{"model": "masked image model", "dataset": "simulated fluorescence microscopy of cells", "train_examples": 97500, "image_size": 48, "crop_scale_min": 0.8, "horizontal_flip": true, "color_jitter": 0.2, "method": "mae", "mask_ratio": 0.6, "loss": "mse", "encoder_arch": "vit", "encoder_norm": "rmsnorm", "encoder_norm_position": "pre", "encoder_activation": "gelu_tanh", "encoder_mlp_ratio": 4, "encoder_head_dim": 48, "encoder_fused_qkv": false, "encoder_bias": "all", "encoder_qk_norm": false, "encoder_layer_scale_init": 0.1, "encoder_parallel_block": false, "encoder_inner_norm": false, "encoder_moe": "top_k", "encoder_drop_path": 0.1, "encoder_num_experts": 32, "encoder_moe_every": 2, "encoder_expert_mlp_ratio": 0.5, "encoder_experts_per_token": 2, "encoder_shared_expert": false, "encoder_patch_size": [8, 8], "encoder_layers": 8, "encoder_width": 256, "encoder_positions": "learned", "encoder_register_tokens": 2, "decoder_width": 128, "norm_pix_loss": false, "decoder_layers": 3, "residual_init": "scaled_by_depth", "optimizer": "soap", "beta2": 0.99, "learning_rate": 0.0016, "beta1": 0.95, "shampoo_beta": 0.99, "eps": 1e-08, "precondition_frequency": 10, "max_precond_dim": 1024, "one_sided": false, "adamw_lr_other_params": 0.0028, "max_grad_norm": 1.0, "max_steps": 5400, "batch_size": 256, "epochs": 14.2, "lr_schedule": "step", "warmup_steps": 270, "weight_decay": 0.3, "adamw_weight_decay_other_params": 0}
Rows from block 7 of the encoder of a small masked image model, named by matrix and row number. Rows with one number within an expert belong to one neuron, the router's apart. Each number is 500 + 25 x the weight over its row's rms, rounded and kept within 0 to 999. All counts start at 0. Numbers have three digits each. After the name is the row's rms in percent of the matrix's.
Before each expert's rows are labels from the 100 images, of 14848, where the router gives the expert most weight on average: "strongest on" is what is common among them. Only what is clearly more common there than usual is listed. The data: simulated fluorescence microscopy of cells.
# router: router (encoder.blocks.7.mlp.router.weight, 32x256, trained with AdamW), inputs 104-155
# up: expert up (encoder.blocks.7.mlp.up, 32x128x256), inputs 104-155
# down: expert down (encoder.blocks.7.mlp.down, 32x256x128, transposed), outputs 104-155

# expert 23
strongest on: long thin cells; crowded; cells: ten or more
router.23 110:547451456441501509491514489487539496500507503467487483498474503519488483512512523545526503479521484529432472543482500514518542488488492551498472498511577461
up.0 118:510494502453507468530496523504469471497550545546512448490505517516469518525493506533508523484528474530501498508490520502541509518510525459462543490456462490
down.0 118:486492508479492516515481446517506521481487499504455519503510486501508513499460539504482507484510531442505548500469457487512524500537454578489529502536515479
up.1 133:522517488504499500452453520491542458500470478499470529513468547508503541512437497548540475530504536503455467449490506488510528506518510506499519522515502508
down.1 122:501490487455499498558517479515493526494493516486494506522489507500474499500517470532477531497488487497521485500481476508467520494469478498487451488467501464
up.2 097:475538522490476503522487469470461504510512455535500454522481458468480530497485510501506497483515470519494533509513504484503505486478492532488466508540496531
down.2 097:543540504539536559496487467546495492473497493503482471530470507551495489519512464452527527515503501497513479487499539505457496550508550472515478505483485494
up.3 109:541483452495457511421550570509510523518437500521504556489510527494485513526485492530509521483523486512481526496520509522527496504515505510482491475511503509
down.3 106:480471502466480505469484483500522521504467451485550484512478501492481518491477477538488504534515496482481464511504480546511519481500493469521461523477501470
up.4 082:496497462509536520483486508511518524474536515523483528543491509489500496494542487544569518496524485526505477536515477454495474525482517528522527489488484502
down.4 075:536476503475462505550492571489432489518506455528469462501497512484514489518495522493465530515519510498509562482505537507518504452489462474482529540510522504
up.5 094:459500502454498550476486514514498469465505486470484503499463488475467469483511476519552481495545478525515528495523453526493497486558513505467475482510504535
down.5 091:523478516511524522528498476490544490495510541507558526491474456533510535497480507484431488539497478501481470501448490515449495460497473478564468482452463520
up.6 095:536434491515514499515492477522496497532476466527486517514496511503496466503485492474496505503474496489481532512493419458537482503498424476475450516480468489
down.6 102:476503497500549457506500496491507524523481518483510482473491485519481525492477566503501516530509462545557501495526515483480487540516533495522510488494499536
up.7 084:510511494508470474545498503552502458511479521472524455520518506465495485485474502568480509512506504509510517508522474480487517527490499504477520524519525534
down.7 085:510469489496478519519511461517516513513472503521499554522514496455520530469513488475532468515501463485509501509515413525495508520483446522505463477486525498
up.8 088:482490486500462524530491482542498463472547522548488522465446507506506504522505485454503502470511475493502541488453516547492487506490499532496528496455539509
down.8 091:462487509495477472532506478507498527508501513505469502488489473493509526492473511522516527495532507520467549492511495508527555500482462506495511470512481498
up.9 091:484459528487487481490546473490488473476481478457490532528532539504474494548491524559511482502519507489492487526555500449492457496528484531486505485465488495
down.9 090:536500513483599502456448496529496465520500469512490516536527519483489501486503456458488533537494482490512541523523485527536496569527476474485452512526486503
up.10 100:539507533484457487471540550548501474537480452502537519516444547560483510474491488492493510555468468554507524473501529519502527505503478498497521511504531527
down.10 098:499469510468494507508492459455523504502484521509546500489447537497527522541516491462509510497469529540450423507495508476526525503531492497481468463494511478
up.11 096:506486524459520524483536526446517507470537483481542512527472510469478537524497525526525467488505506523452518474554459477484467485511518476492510516491521498
down.11 098:520470497475495494525511520521453455510484467537480496464500478522460498507485468516473538517514482494492537524496481487517486507476497450491524508521507457
up.12 113:504499497506475512483471427531521560523501488476474521502479454497504506461487475495502527503505464467531586526490488506471512490500525469515488484514528535
down.12 107:486540487503466458537508488496492469495495506502470496489456508533515537491506519488553483535476516490486501475525488504521504519510490507473476478464505502
up.13 108:493519456545512499482462447474515543553505465559489516532503510513529514485503510496488505501460493475505485504497514500500533468489468476494516512520514466
down.13 106:502537528452525478469500478490479472524531463503479453494507518507520521516480459527506486512514522539510497506514486510477454519497523480526558495550513488
up.14 106:578513508491517567552475520498491536512514515507519521505571490506506469549506501495470513490533509494482486483470517520497436515471530484455475512510521473
down.14 103:447470507495505506504477510490515457502517518479459533485566505499447502496499505525513489517471462490480528508507504470507508526518486493520500483441460517
up.15 092:517471533515508470483460473483528509553493569502513470519479509501532485533537482511461542522516494510473489491517496457479482497468445553499463499521533477
down.15 090:519492495499482515488490535472481540537495478516506497487474530471535498509486512511522427488509474532472483522503462535533484500500450461529461531546503496
up.16 074:483518539486517497488517499517539532553512506530496508512480454517457509500495523530493496457535515502485459502478529506498453524481468479512493507494513524
down.16 083:493459497470530512515504520508517507519491551482456514451492517511482459485552472515500525504501459502480505497507454540480494475519530457487483505458534573
up.17 101:516461484521482528511457497500504486508511534533480474509537478487503489488516491516491459455487525526504489525515485479501584475466479528488450509542481502
down.17 111:491536513479501478500501519537535534526526486484468502501522482476471524482468489456533443493570524501541475505496473491507504526491519517525506495490510471
up.18 122:470503485550533515496463491576540534440553502508468487565433510493509495481480466521518462510501494481514524548524482494504471502499556497479499527513516494
down.18 124:503524501487459514487508565514483467515477522455475521485485482499473517462507512527513477521479523498517543488487482504475499501476450512502507514499522549
up.19 091:534499530449508483475536495493462502524469508479483536499531465514503506457481490469561500453495525517516448480470533505484455524493499524494466510492526520
down.19 098:486545496474526487476490555530540487505487476486485550518517477489489473517486513480466456556480476518487483505506507472515526475530519450499522493475505490
up.20 081:478499546481503489467485513525469556484468499505515497488526500474460497559506512519524539495507508488489499520522473558513431515544481522460490447487501460
down.20 083:478545501510533490504496541509474493534494470516529500522519456486472552528480554466473515484515485496501514501463524486520515515502474471498526524473543558
up.21 103:465512530500522510536537511518546486509538479535510496465515515507470501489428472492535528468488483509492474493527482494482477495493497509503522503487487496
down.21 105:477505510484437513485480498493488546531500520515514501481483476529550483489505526526528492550524511474541483476499494497506517532526523473481509503495471573
up.22 091:492465495523456495496454507523431566451486496445524465471500513512472519507480462542469510512479496480497488445490511504542445545523531493486523496536480486
down.22 090:498466483463472503489515491513491526485465523491478520526542515495502512496468564490466544514501495545506532486502498501528490510454489519476502481544502529
up.23 089:500493530561438506512544493465481502523526526514506511512437528522532498479522467456529501493434514498501495479510489495477485534512506536479465483473497455
down.23 088:498503497492501542509513490508519513489533516493443533534432456525511516502475507534470474514531499538535457489510481492477558469509502499450532508525508483
up.24 097:497536509474521521498530512495500522529490506465518524465479534469484491498504488499507502505531536519487490515515509547519512478500563525520506510526517473
down.24 096:528478474500508478451487465493520495495471471475509466477487552526461460524488508541462532475502471467503507485512538496511507520457505528489500506493532527
up.25 131:542519530491472510476462480534496485514505448533482484518512505471479466523476483485493521467483516495538457438506550510475546511510535514474483523508480474
down.25 124:518513488515478421504520432492511483508526522505498529463486478511484498492523524480489486512472468500527506518487483491501525513510494512503484481535531492
up.26 085:506487515518434495457485481544464500522477499531525476510528449499520523523460522535512500477506452538481505479507478493488510539522511484497494509499507509
down.26 084:505487491486483480523479485471554503497517481472483480513465535502545504499540479483504526485474519548507540497490531485504518505541481498487499456514491481

# expert 16
strongest on: out of focus; yellow stain; ring around the nucleus
router.16 053:451531491518525500488528492497510508487464489514480455518540500509478508459480509445524469520550545461499514476496536519514499543517480505522519504443527483
up.0 102:481530502503519515544510491513525513507501449506500466526492540478501535491497538500476481476496516516523475502501480489475534517505458500508429515490520480
down.0 115:514523474511496503509499508533478512508523485510509501476528512489449520475519476501504488524476469503507539503481486459491508530498496504484473495512509491
up.1 115:452490506500527476520538501518518496493482530520480551529481531520483490474444509516549526512526541501484486504496514492471438525500518475496517501455512533
down.1 112:485487495510502465507521454525437559503499494471477524490477470490495502506512471522484439508480500466498480502532541488527493488511517498510486503468498528
up.2 091:458498524499491492492447496483504520518544445528513488491494509489520503492522540447518432455471500513550483496517495541498521495511508481529474494474499487
down.2 089:453507507473533495496522518468530475545539525451538553525500483490513495500480474496498499495529526525530511495520495494478531474523501483490540510510493553
up.3 099:458493520530564487503482517511573525502499510478490490451473546506501496501481500514518536492539454485516546457511530507504510497540506477529456506498517503
down.3 096:523484487504498489513531521503471504482508521464487475497516514456513508501507456478505494547473495484519546487520516470522487490488511497502490455519508487
up.4 083:484517503441441501505482499492543484510495463563483486488496493491549491494497484556504491536510507512484509505506528483525540476504527477526519480519486446
down.4 084:526505478488539489562515514500506492497489494498512500530425531485504516516480490444480558458498520471476557513496523506492509475484520492502565502480521527
up.5 100:499514468444515507500527516506490453481506519500497502500499470492443523488489546503553519515476450498520568490461536543494502496495537485501506497512494467
down.5 102:511498512511517466508507541520498519511457518516485483531488506476459442506441529517508566499506545509516533497479492494477476528481524492500517506469523484
up.6 103:514464520473554486551455524503500490518512527507532545527442506500478483530527491520516491500521519539516470472532515488494471542511516535480491531481481477
down.6 104:508489509511479487500483472547534506502491502501453526470504485511505534495466493515472504483484464521461512498467503518442524468496468486477482489496501508
up.7 095:550462484499478489485469458512504517540500521535503475509489503513507542462488488576470527494510465475500483473473519503491525507482509501536508520526540497
down.7 097:469493506470513512501498532519495522509494479487522493515478504501484499479507541459524505525479476510507491503490511530525534519501483471467474505483482470
up.8 105:494460495468511496468545460494496517523472477527555475512480466509495485511521518501534539506506462514491541501436529508476471512516526491475472500496498518
down.8 105:511512506508514509518455489548555430493506521466510508533524499500499509493527524518489550492463506576490494488480507517429519491478502504526498479528465525
up.9 093:522501426533468512479518487527527478485456498461530525489492523477500518487492491508496483481521471468550532489525526507508494498502492470477476528551505494
down.9 092:524501505465542460499506526520495474512523534525474424528465455523514500500506499500457525551479547491479525500471492480458478516507523493487517471539458544
up.10 106:512505487506521508550492481503487486500523464488529501496546505499487444502520540455516478479515558492530481531488486522500487504512503463501474477513508449
down.10 107:495481512496513519520482479506505504515537508485493488509451438496514513495480456482491484499567528488481535487471473498481498489534440552485519516537491497
up.11 099:491521477521501463479488488496481547467548470483495498480498526503454490500518483510493530528471509501510487502528512492529483481537514486474492486564504463
down.11 099:509482511488516517482522522537490501488510503497542491546497448492493498507476500495513516492507526523467461515523601540493422470521466533519486484511480506
up.12 114:419514519510530516475508546465505475510488531497479486512486499498505483474498489499460535460462484511515517518474502482490502505472500460576500485486520537
down.12 119:528486500469478458470486504476470465490472472494514480503509508449537452481530465484512487549511493483513521518518514514477513496518519529520477456529504517
up.13 086:510491481568480512540484469483493507522491493495487508514514531498537483493512505469495495522478474493495526513496470496504498516482525468499521504543493484
down.13 081:473500505519513509439511512478469513490512508509526518484510414503500509493483518475483494490512542534456546492502485510449524516476487584474505508506470488
up.14 099:530486483466476474522520482491518495549513514493507485460447483480516499475530513526517510514471484473476505516496521498534427520498404573457490520541499513
down.14 100:494472495524512476501488414512491465500523507505537449512490503538470494524471529507490522456474496516499496504502493527487529477528517463479515516453549517
up.15 119:548497491518488489534531482535459478490520516500511490513537526477522487501454479508509473454457512491442514489501501514510512492487473499510500519541499450
down.15 107:494538518492523515480509486470460502497505535502549468512453481510463506486514491494475522534475501489487505491517448458509522515485566519523495490503502445
up.16 089:461469513432479471507440533488487507517553511487493538506505464485481542528494514527541488491532497491511524486512539533479476473517484513499496510497485583
down.16 087:515511498484502544541520495539507510517501484486502476513522498520474508482486480497452488511509542476490510514493525528488493529488513484440489514538491492
up.17 079:481481496519529505494491556537492507535526531492469456448514549517542507511520441525517497466479453487453500482528510567509539513522512526480485491504505494
down.17 077:497499491494511540486500470473545476498501488488490536468523537518514510489491476530422555518545450500473501509480514486486532512501478495455464494522508512
up.18 089:527508509469465458512513457459472527518499519506522473473518507528532496487460521460518466511499444521524484498504504469486466506513504477513522490517500518
down.18 090:503518502488512533540535510463506497507521506494520515499533461506480535513449500509522482537499537488468521481511517507500492477544479482482513499498501506
up.19 109:507495490522524511479510509474534487484521515500531477462504468492491517493504504520517487533521455499475517435528503485486477493499471518525534519532568515
down.19 106:497493497490541490567495491520484488495510517506478479483504464518490495495462480496510465462495566481512535502526553492453474498542510479500506522532471515
up.20 106:518483527506470507485464490517545496459477479512455519501528507482528522513475509523514485450478548458454503500496484529508518501497490465491506481492484533
down.20 103:491468505510549526480487488481489521502523479505518525476470548510459505511524487463474481503526469511490464504540546465495498517499485511523496455531520515
up.21 103:522535497473507525476508494489509454469483556479485495538491507499466501501481553522547508506447476501511517461500523465465489485483521555496532489497524510
down.21 102:506495512511472447507521489505459488494478507546470484480518520534495508487458525513462506476455455512517482509514504510467511529505525491484490500553529531
up.22 062:451513506515499481479446512529468532469479480494467487521455541522523544465567474482527523431511471512523483496489523506517518539530526511537511514498482472
down.22 066:503476499481471479507485541457507472497501497483552500458489479464506478507484480502492487494500474495513552498503508480514521488490478497458486525505485521
up.23 080:563514471488457504506452527498503522486541423481477468518481523506504502471504491497534477500495502482517491545493472544529543502518510503518502476533479505
down.23 080:562513517510483502467482484499524510499491506513499516513478491479486540502513510516502559474510523460494507510478501446495475486477488519490498487506493497
up.24 087:504512464504469486474511528510555485481505492467467487485511489524507482505570496520460497507502454507505487513531470474491493479484560514482531484499497482
down.24 096:488505522460495462504517543478514535492514493507514517537531573489538500522471554478518440484481511474490513483488445517514516504473524484513519493519498519
up.25 070:477525476516521559466495498517466507490528504512496518491532503500506470512473483497470515480472511482470498517502464532507467481482468513578509538506520493
down.25 080:499497512489531502521506468496512478494498507509486504493516464497493512509524471528555545577509507516470498510500499489524526482486457529489492511509479471
up.26 104:534491549469459508465509534479472513533516514466473483517493506497496474465491500502459478501533521525507537496491498453460509490504442541518490494493488527
down.26 097:501502482523501477428525452483452487487517523498499515481521512558516537494513504512473470507482534470519511486492504480555448531469546463526508486496520478

# expert 7
strongest on: out of focus; dim; crowded; cells: ten or more
router.7 054:497536528523475455486524475511528492549480499525527496486532533492548532510482511497469498549512498480533500473508482495463505547520501452511524519458563530
up.0 129:493498509473514498520492480462498517505506532545513454528526480500469481556547466531502505529489503506493489540429487491504485482496529509509550480465531502
down.0 120:513509502496491494433470545512524478523511515496527541517484520511457507524517509508491512437504493481511470503481480484494528516556475427513511482498518502
up.1 113:485467504474501525499541473511476508529513529507520492490477502529500494515449502508538520474479483482513535532498504487523504492480518495546507487576545504
down.1 114:517528488489522535505520494515503482498480501525503549502513512484501468499527496459496543491477470526508527491515488549456489494508549475479459494484495545
up.2 112:490507469501531508468525460529457497530485533515475487475475489458520508464488530467506481488483484513525492489485509486491477498541472506428481508518489508
down.2 120:490502507480499539509494465498534537506502493510492505458538548527495475541469448486537508473476523474519484505553490526482485533497529531498490547479519507
up.3 094:528486543474509532447527505518481533489522471448443476522467510462526481493517485459489527536467489528494517507508499464508485520499483518477489512512449549
down.3 098:508531487462483469518518494521479486498510505486521514498507492471497465510475512529495461550503530518469433497482549525495491496498466460543523498446468499
up.4 091:496512495547499481512493514478486497523507462486595504568512499501489523497529445497486503473493496516533502476487503495489515515498564481501525515481475506
down.4 084:491491490497498523568501472496492469477515495481477501501495521517501503506545473529399477523467500526529491515489487489509509529477525532504520498455494495
up.5 099:425512496499508461523489510481500531444481485497511473460519496516495530487529508542509482517524543519530454510474504529481495524502574506525459521508514480
down.5 086:531508493491528499476473524480522499529524490498513483547521511500506499494505511474470527454507486475475497500460515495497505509501454497510516485549468493
up.6 101:506500505466538521570503495474484505496532519516496492538522510471498446527508505480524426453527522474518497480514504531533523485466490462514491526486519484
down.6 103:526420497534476501480493511472434448482472476507468504499510492489503514526555500489499518514460484478525523508507501463520500515549475505511493482453539506
up.7 104:465494487481518511513512541446499514493480471472532507446506532500500480477490493503521549508529494473534536460497493522520518487509499539518531491483486479
down.7 111:494475508509462454511477464521492454486490525472472486497495487504504533503442487495499490527495492482476511500474504479487505502500454505492524551457497502
up.8 095:505460487488523477514513507523507457472501537510563515500496510491482480463562505472500494459517463474513511473500497495510533510525512536510485523506542481
down.8 088:500501511532543472437493514477500489487474574487463484496479474512494526514522455464496467514505549480477506495515528507455508465491501530504519485464528474
up.9 104:531482470480493494486529498525487473516455504478488533516527492490499527454447515488510512486501477475511529480535467489448488525521509522457493524489510542
down.9 107:523546514506509475519537495481505529501479517495481440476498460478511475497547458513436460462517500548527430483506471531436504538476520497499518465531512478
up.10 117:536488519508528484508528501423509509506478441477512495473516570477510534459494509484528495485539517458514501511535441493511533524523474463476483459467522542
down.10 113:527493497471507529492487454515493446482461508475503497504509501506448505496487563503501515532494519500503507481496473501486518517469436491479507497526465453
up.11 083:477483504518490488451527528502440466509495462515466489479494516501520535486483499498506479448518549451469470501506486570510479500508492474528496512479530521
down.11 081:492511501515508547543477444506521555500519486520503519506528554483484499489508493490500535564501444516539530516525489470526548468487490541463536546490474496
up.12 070:508498479484519511491483489539510452507499458481512487469478535515490477520475476455479499461492469487506501490499489481506501501489536517462525498529498473
down.12 078:503516489531476488523537494473538526470467460498513470490457440471499506492478543443501509490504472547472529492499546502496436462464518479496515471528500471
up.13 115:492441503517531521493485479528513504503491506483519477451459486493495530511525461482524480497539507516500551451478530490505519515506517488482527487476488461
down.13 112:515532499521529506459565528469489470497492523511488525511492458504516438497449502461512503494507501562458497501496519501513449519502480498528501568495533512
up.14 088:513498516468425471545478540532509541471502444525488492504470467493513479509514554460520497500506511493519502503522495501522517469491514541442481489493483495
down.14 092:529488496534495534477522474478484532511509472520484523524489478529542563506451479510493599502455564517516486488485510567489525549480550510475523513478507550
up.15 096:480490501516501490477487520478524537489520499466512510510522544466527479486531538500495489478562515480526524449450476494508523441519450501503498511489535474
down.15 094:477512500500516508527536502467488533476485484516479507456491470551494500494502494438470556479494511483474486488503502457459541513516509500495482555463559451
up.16 069:506512448532510515486497502540485532478546524516528470468476486525462459517486507505484504480445503511529475505514512472483482503476506503489504509491508488
down.16 068:530494513500483493488522476504459538509490490502468483502566477492524504492497526499512564525503490512510518517527503478515508498545482521516486544513493606
up.17 117:519516516503475505494476489492467510510486424471445503531505499472477488498480540552496512495443488509534474535543516482505513474480481511505501538452473470
down.17 112:532505512499463538525519480524513492504505513467529487533507527470542464483529450478474535501493542481485498505478581507489494506540505526539487502523506525
up.18 109:471521513561531481471525502467472524455510469502501493526493492516520474504515468468471537521442503471505454534504525520538483515475538537514496534505505462
down.18 114:504503493538468545510498487502475524493496499527516482513499568470490528501470510485506506497512471473489518517497523456540483512518519531511528499487515522
up.19 101:498572525472516499468490514510520524534473515510547476508471462514519530518487487500449547497484494500517520466464481471465488492515551548478507489514534567
down.19 102:536503501504538557492468492469497471482505494481524533463518491524522472491559441484535486547485495555506520524507518548502487500523486458530466506517494473
up.20 093:505528479462455528491471475508461482491521474528531515503440480469517474500530541521542463464462478527554531509537503451510531484477528501506492535498504495
down.20 093:497540495543482487473493505465528508495523535486527513486560504527474459508532489484463532513432498523480513492497523465468499529522534460506523501515499469
up.21 111:517486483559502496527572466485525489512480464529464481515493513537499511516519542500467480520518472493446501484472426461484464459550465526557486516515491464
down.21 114:491517502481525520513464545493534503514472513511492498499485446491489537473541507497438471485533531474534524498460500529535487487493471453520523497490493485
up.22 116:478501460526474491527548549530518505487534476494469502542502516484493483504481493491485495487486503485519509536498471534497501470535542522523489479522522493
down.22 117:524524509500478518557483481475511498517457474527546552513466474497507505499465550508486515453534462479520512501459482469497456514487509505499525500514497516
up.23 089:532534512470509500550545519487492474505539487501552497467482488461499479524511457514554491479540495476491467450502530485486526493502526535509522499510524509
down.23 089:539504493520522506475498492504529508500470536502479494502542499529471514511488480498484486519477537522501515492491491506527553500470520454550472484508499513
up.24 113:514529485526449526557470484494516495479533502482469517467499453506486521526498493513445540459553537496478545465517537478488509485484518518522502497472493532
down.24 111:494545497512541458483524493485550496505438464473514505542503525509499519485541511473480445525492529528533486500492502498539539542481503511502490471446502517
up.25 073:519489510532440520508529528498497520513529511513546531532509479472519497489535478433495495522506524467473527514515490465504468507463517486518497511493519467
down.25 076:481536513505485511434489475509483495492481474525502497491509492474459515501548541521496505510492509540521474503530424526477531481536564575499490511502499516
up.26 099:501531514513518514520498539462458549509474493510517590523494511481485506467473479470502508508493518503468511527471495508505525468516532492490491516513491537
down.26 100:495510503477517449497501499494477502504507478494467458492550446476490496484487507511545488523489477523545485500518452530525526467514505523540560521485513496

# expert 31
strongest on: crowded; cells: ten or more; membrane rim; red stain
router.31 061:461539494496514512504468493475495466540529491546513482514508493501533515554514552506510479506516511514471442486516473484462560509520485479521529532528499531
up.0 074:530495527518501523522461518520489521481499465500518562542500488467522478479477475524516517524490508496543504502487488504491482494499458507498480514512491501
down.0 082:555497510504522526507514454550446497526482478472459501506543466477492493517509509509481457493514533486449509487470503490526484475545493485491461509489453473
up.1 113:480493469478539490523521550515487472528464512482523512490500520498510515482485515466542480506488494524483493514543482458524486486499499501510491462472454478
down.1 119:500488489537507496520508463476490515506485477505515486535530452536515522487459462487500473519477537478525541489511490577508529466505547518495503486505498574
up.2 124:502492473478465491462490489525427493520535498519521498500513465506502505519474484482519443498516500480581519478483508472520463483491501482525457483546485484
down.2 111:526502500481460472470505472520507551473494506482489490488529496497475518487482490505502519476477510485521465501472544517536504534479520518481463517489510502
up.3 083:518488504567481482509488487473476514491505470510528482480453455488484515473543486532503478539512468531517512497515490502518499479493475512500467514511482481
down.3 086:528478504503532484508528506467489456507496510514510499506462470502529484504511470484533511551496505510511519516509479451523467495522501482501485535499546504
up.4 085:501506483558487513473530552501527504527506533494466504449528479487466500514524486513476459516489453481513523525472518455512466514483483516512464530488516513
down.4 097:551486497471496463489523482501484490530526505507519480524476539488535500510488516535538516599484519494471477492531480466513529505507534519471505487514522547
up.5 092:465499562500493498502519502539543502508475521528491502535488517517495483543507510506487528490536474534545473504510518494511432492505538525495469469507539496
down.5 093:504483501497505473485484501478503486517482551501489529508474489515456503497498479496472421464432495532487497518515455514484444480518538527490484504490504502
up.6 105:451540468533528480494476457507496509504489519447518536500478510485527510495509515528444485501513525523527480483498495504517483492495504505492450520542534526
down.6 095:489475509503540479501492528466483462506499537508477497486470508513478465483442517505523496469492529543476479504534541514494515476497521521522469543493485490
up.7 092:486503535500463492465484442521515552550510443487484505485491492504459480466505451483471462489566469476515488495509505503497571477528552503510498481471512520
down.7 094:540509493530480504455508498517515444473489522521528474497501507509516475504551490493537516500478540524506455500512542516520436528488480521513466487484516506
up.8 067:525522485495496497506527526515508468501518455508461501509502549513505513515520458496509506531500529508443487498499529509511496493510425494517529529499507492
down.8 071:533492489509494533506506519504495539480520490494492509491512487484512499528527467501462484458493497500510484500483450458520472495504481576523486471486508478
up.9 130:495492503471545480499478481528551516486496488542496507514491462487493478516451480522483462513486509487509452488509504548488505480494490476562542500488519554
down.9 123:492478474491519501530506472500483463494477488465519513487470515534484519494525521493477498487526510474452498488490476466475464509500487460491536494487505442
up.10 107:440516474545528475488522529486509527522520454547489485453529500478483482500475472493507456512468491524515515489575536467496500470543542443519479490499528524
down.10 107:500527491489533539502505488482508471472487511485507476543459502484505525499511486495496535462513499518501562496489486527508514532441492530515503478473528506
up.11 120:472492517487497469521495498500465518549484490545511494488477473475463518506504522499508449497481494448479473514532503487471492486497512506486501469531510509
down.11 115:542489512474455506470475496501535511514502514492483562518468507433507453514504480514484486555470505497501507508485481490512515467481504502523510512485484491
up.12 109:522494476544570492470496467520487500528456481534551504525522514472485533514519496459521481475509524485511505500498520522494490529508515496474481508451494520
down.12 102:522516510527461506513528507509496468507511485506464546539497470522480490515494514522502509503462499478549517493500530495516437434480538568499481523517505527
up.13 073:475498500526529474522517499489524479496484494588531546473535506539504484491481524500544525475474479537490447463512482508504487450510517508487491497503452500
down.13 085:489517504525487508519489521490503534463450472503525448532531491480485552513436484505500489473534502534504519504514457553464503506532516473488472477530529498
up.14 097:491505489490510486504513489500470494486444460507524516500449500478502452467495513538468496518471465469452473498482480473488484497503501521473476481519487494
down.14 097:475484509511520470512529516491501501482491500488510487495510555522541466501484481492469524453522492538523537487485492535475527487496507495498536508514498504
up.15 124:467471517465491547525500493492479504517486467522458482462488464502511530472487531482492517473517490477433526501465473540480517474481525476509490487487502508
down.15 116:521510483456525455499501544510492484509481543490540519519489524533505508464522507508468547536470536527509495498481494522501469475444472546459516518488500521
up.16 088:506561458497494525442503515480463468493512493484550501533482516524498520532483521492489512489517487526542478505484509516514489492520496499446523510543521469
down.16 090:519518514529481558499483471502500507514515469522500463516488488478486471490466491496511470443498492548465467494500561516477482489504506508480534487548491513
up.17 069:509473483494438543533521479513504515442512464485475500482524520510535477479439475497508473494543523508519483480458518530505489494496483526515494522503502517
down.17 071:461495501532523480588498498491537510487493535488494482490531471510464478497476515506529517488492428522518517468522474511501456516487475480506530511490495492
up.18 115:492458504472477492484502492497490490504500500496451468546473534504471531529479463488505499477510507503509511492506482467491503477501478479502494526498459505
down.18 122:505500520501498503533458498532474550482498467501498513484473488479539504501533516495490512513488456466517495496508564512508501453492474494503521556470515490
up.19 108:568468545459488491504531467499494479483514484510477514491480513489478487496518512520498505501538488508448527516506536442519496477493485532534540522504465468
down.19 112:493495516513495497503494506534470486511505484534515462464510482478493488523509469441558545484489524512532494501502455538523497541489502469502456491550483499
up.20 117:448519528522488491459474506507568558481471488495524527480514459489472493478491508502496510497509448483534486471533473499496505491445538533537528503484545520
down.20 117:520493505501505468531495492535451489467480519492417493494515547498496525481515458510488493548460491513506480487492473568513434457492536507503495477484516468
up.21 094:471512528517510518491492510504520511491530487457495512504502482484506486488424499507496524520505514478497496524505474468549533466547455463532500505497510545
down.21 093:514520489535509493510525528507481482501508493508465540551520492526527490511495479468554511473523498499474492508492545532494515516525544487513472552447462524
up.22 115:468502532505500488513510479504481499495482533518513530498526480509483460528495506476547458480468514520538452452524485515471506498430481471484502511549527489
down.22 105:488500512526496537505509454536509498517467481512475502437470463534516513489495488506478499510522553529489475506499515486497462501507532472492519513490512495
up.23 089:483529506518508489476513532519457533493520537430504500479504543479511509549480501534529518485484507471483450530467493550516512508455453446484509491519509529
down.23 089:509531495501504487483535521506558498501519500479475486558506484520514490504517503517466503478509550512497488506496515493461494493533531521508511504526457484
up.24 103:493507474504502525516485558505465519533528503535481466462527511505525466481474526475504499453467536492547496485441522524502519492480475537478456476518479501
down.24 115:506504505516478550498502467544507535506497499488488509574575492482473557484507477493550524592501507507509497496438505489488499471523522509492502489435517497
up.25 084:516511499562497490481485462506529536430523492524488500524484473505493469497510484529490441498450488518496506496531483499499509494500549506515530487526526479
down.25 089:487535475481477531494511518564487500476486508534531500498490496522491511522460517497492499521517465544544481492516514467524479461534514502471485483460499476
up.26 112:519533482490459503474514499509457500448511500460547488590513486487506483477553508467510543478501465478494491513513501467476518472511511521489515512484461532
down.26 108:508479500529481504474490447532512502501510488506481474486493514523504481498480515499530492471506491499517490519483499475507480464496542500504487489499487497